Weights of a small encoder-decoder audio transcriber: 5600 steps, 39062 training examples.
Rows from block 5 of the audio encoder of a small encoder-decoder audio transcriber, named by matrix and row number. Rows with one number within an expert belong to one neuron, the router's apart. Each number is 128 + 32 x the weight over its row's rms, rounded and kept within 0 to 255. All counts start at 0. Numbers have three digits each.
Before each expert's rows are labels from the 100 clips, of 14976, where the router gives the expert most weight on average: "top examples" is what is common among them. Only what is clearly more common there than usual is listed. The data: telephone keypad tones over noise or synthetic speech. In brackets: how many of the 100, against the usual share in percent.
# router: router (encoder.blocks.5.mlp.router.weight, 8x256), inputs 192-255
# gate: expert gate (encoder.blocks.5.mlp.gate, 8x64x256), inputs 192-255
# up: expert up (encoder.blocks.5.mlp.up, 8x64x256), inputs 192-255
# down: expert down (encoder.blocks.5.mlp.down, 8x256x64, transposed), outputs 192-255

# expert 7
top examples: white noise (49 vs 17.4); pink noise (40 vs 17.5); number of keys: 2 (36 vs 10.5); first key: 6 (31 vs 6.1)
router.7:137102169156072092160140150162102104098088121165126114087165084078075094143126144131175097134070180117169117106116158187154108159088119145117082075180167111113096106110143156102115179122150082
gate.0:176122122101100139112099134094143156125147135077142136079125108141067147142122147171137103127091088148087102191132124178111125177145154097144142097155086141169150174068168157067164127066163169
up.0:074056121145105161153115147128106142133178127128192071143191126107171170181111117118071113134136114159152103088131114095192167137136145162132092164128128135137178138129136200180037088167141115
down.0:132094133119141105071134125160118183169113108132100135147101125125108129097133186103083123085110152123205123121102106097070090134147208133102106130130140111142151114191128114108155154163131142
gate.1:149107129129125165120072198110123043129175145135167093139127105130114169125213104163140117124095122129166152105104156126121178189186169049139137157164119151149122121185116166106140101153150144
up.1:128161133143140181080070107145077135140092114170108135159144116125105151120109092147118124087124138131172131156129069152185146066145159147140138111145109167074105151194101118100148182196135062
down.1:138174120135051124101159115143107131176147128116174166127093119118175172093073189111106131032169118180159141119124164145114090093086128115182193097134100142146131090150113158098181120127155111

# expert 0
top examples: key "5" (80 vs 27.1); reverberation (77 vs 25.4); key "6" (63 vs 26.3); first key: 5 (26 vs 6.3)
router.0:126103144169072086168171170159138101094086149166122134112172077079081109144116142144164091127084191104162118111136156178154099162099114153132100091167173108124087111106133161122089170119151101
gate.0:126126132152129185065108110178147093186158103130099187103143120080133132066101135098169129188111115122145158161135033164112146148175125079093168117112119141089143213162126149109132082143149139
up.0:131150085060126155141107072162129136104162087050089166167151164130144149111166105183175079134115080175150176100026111148102134143165076098191143204078155139153174134117092129125074109100098109
down.0:151093071177127103119126123139154105134110149073078158111137103151158150118102141120127118126121121103146101145160088176172105135124177122147108064095162190131195154102082117180129129097159110
gate.1:076129121072123118118126140136119178118099119145082088095115169122109140105117124158105130061129104184068093082171067077116113100113148159099114126142163174155133164125118084139058128143083167
up.1:162118134144157201133146155151135115124174144092132123139115113177105158068167125120115090154122106206141154075150248095105121101165162091134144174148104144135143153119133120094161200098160178
down.1:161163166093164189129104075141155134119132171147199122128153123130125164139169112087109127099122102107073154116073109101139133137120074043140169116114119093102081126090142071163175172138093135

# expert 2
top examples: speech (98 vs 35.6); number of keys: 1 (45 vs 11); number of keys: 2 (29 vs 10.5)
router.2:083097089159139119110102064141135111103149163142124105146108104162070133170092144077085151155113193163169097118158151122086147136095108162112170140181182100167113133081125074151148102189087125
gate.0:120129103150156133100170087113089129107067166163135143141087135166128142114099139085103135126096074065117134172124092116183117119126145142114125100122091085113111184193131077165144113161095141
up.0:164157123086055175202130113098174124192111137136121186112092128175123179106148190136105128166141059171130100118148138151129150150194113140139119124154159152196116125115083074086149069085173152
down.0:142184111143109136115144111142113119121104172179151191042146143174141126096078102097128114109126095148156106157140127048162102134097137097070132103189097140125097080122107142134134165136059102
gate.1:162142117161136137144171142137115140112109147107111184166117146100157138090139131115128154135124143086120155196099118137175068094127122104084162087130095125090139188160120065119098077183124148
up.1:076094130115069120120111101118132114129168147159158066090115138099107119175111095127164133116090120197152078101158156105077182186108140128175102148134185135181118129094134127150144109110148135
down.1:134105113114142186205058151151142181105192118148105109115128168106143124163095199119115154154096083138105127111159157097128084124095153146139156139143100166101135129142106111099170136129124109

# expert 1
top examples: reverberation (95 vs 25.4); key "8" (75 vs 27.3); key "7" (54 vs 26.9)
router.1:120134098103098105144132163146163131128110185171091118123151160083133119108134143170149092130063193118132167113098144142123106194120111137131114094162152124146112119065149140125138150100133085
gate.0:150099150147162128168114153130116106131124142115175145114111080174163127132121070136144128124147066157118103164100088089139097144171131134141146184145148145117121141163095141133072124078154153
up.0:109106050071111164167096077130098128101146144161099123095134151113123075163146178121162102142093140081169172115134179122110166105142114203122100097122129086108099046103111107085126123122142151
down.0:133113043106128146154158100151174200112182131082067125178161117073080191135171101171099146144154171099102088053086104087148161151180120100071080148112136159139181122040121097157128082137104141
gate.1:144113132116135145129141157175096130147126175111105132154139166140201065137074209158124082167159203127116209104120073129146101086138134100120069078126106137075198108107085043136062115118131197
up.1:226115168094133190120103074126170139149098116143077150064094117115073151145152134117133147131115068128094106134162116123133139156134122172117123171150130159110095110183093106094140150126130125
down.1:119184142132169115111176093135091151121088172080077169150077157135104107064146134081123121115117177143149171062168081150139129122105081136106151103144094102157205165123117180066129193116187135

# expert 4
top examples: number of keys: 1 (98 vs 11); mains hum (63 vs 17.5)
router.4:150093166179067103154155121131077109084119111151145119097123111112062114140109165118138118122138130144135114091145164150143150185090115156108086077148178100170115128050140139075155180131145136
gate.0:153153127187163095111144156097087065166139116103174164131145128098106128106123119076126177121155108107135086134158108175095186047143201065122165148132130109149153109131133134153155108157101087
up.0:099175157174125099173120141133109090076102106135154112075197155108113132081196100180150167115101099101116118209151145128120105092175114172171126118146065094180157141169129107159156073128134147
down.0:130091063176124111067121184123087118172170075092149085132083130158130161102152090152146083108158151154105100199110105138034084137146136089095167171127133190161118101089152093186095165160086122
gate.1:137148150093115141160162177154125121092097109124127121100153134170180144117129144168108135153146125116149138148093134090133098176149075131150130152093081189183126145127168162177129162146193113
up.1:131100107117127022154119123117109158090111119171057149065202132110114121146163189121115135138145126114128138082141155133117128106122108186179072129127099133116194096156167189109117146099182090
down.1:162168127126110132134091125152134072076074086128073178153101163130101122104136190172103122164101127104095172163137183121164133143146144114106127130129083182120179090148119127150088097106200096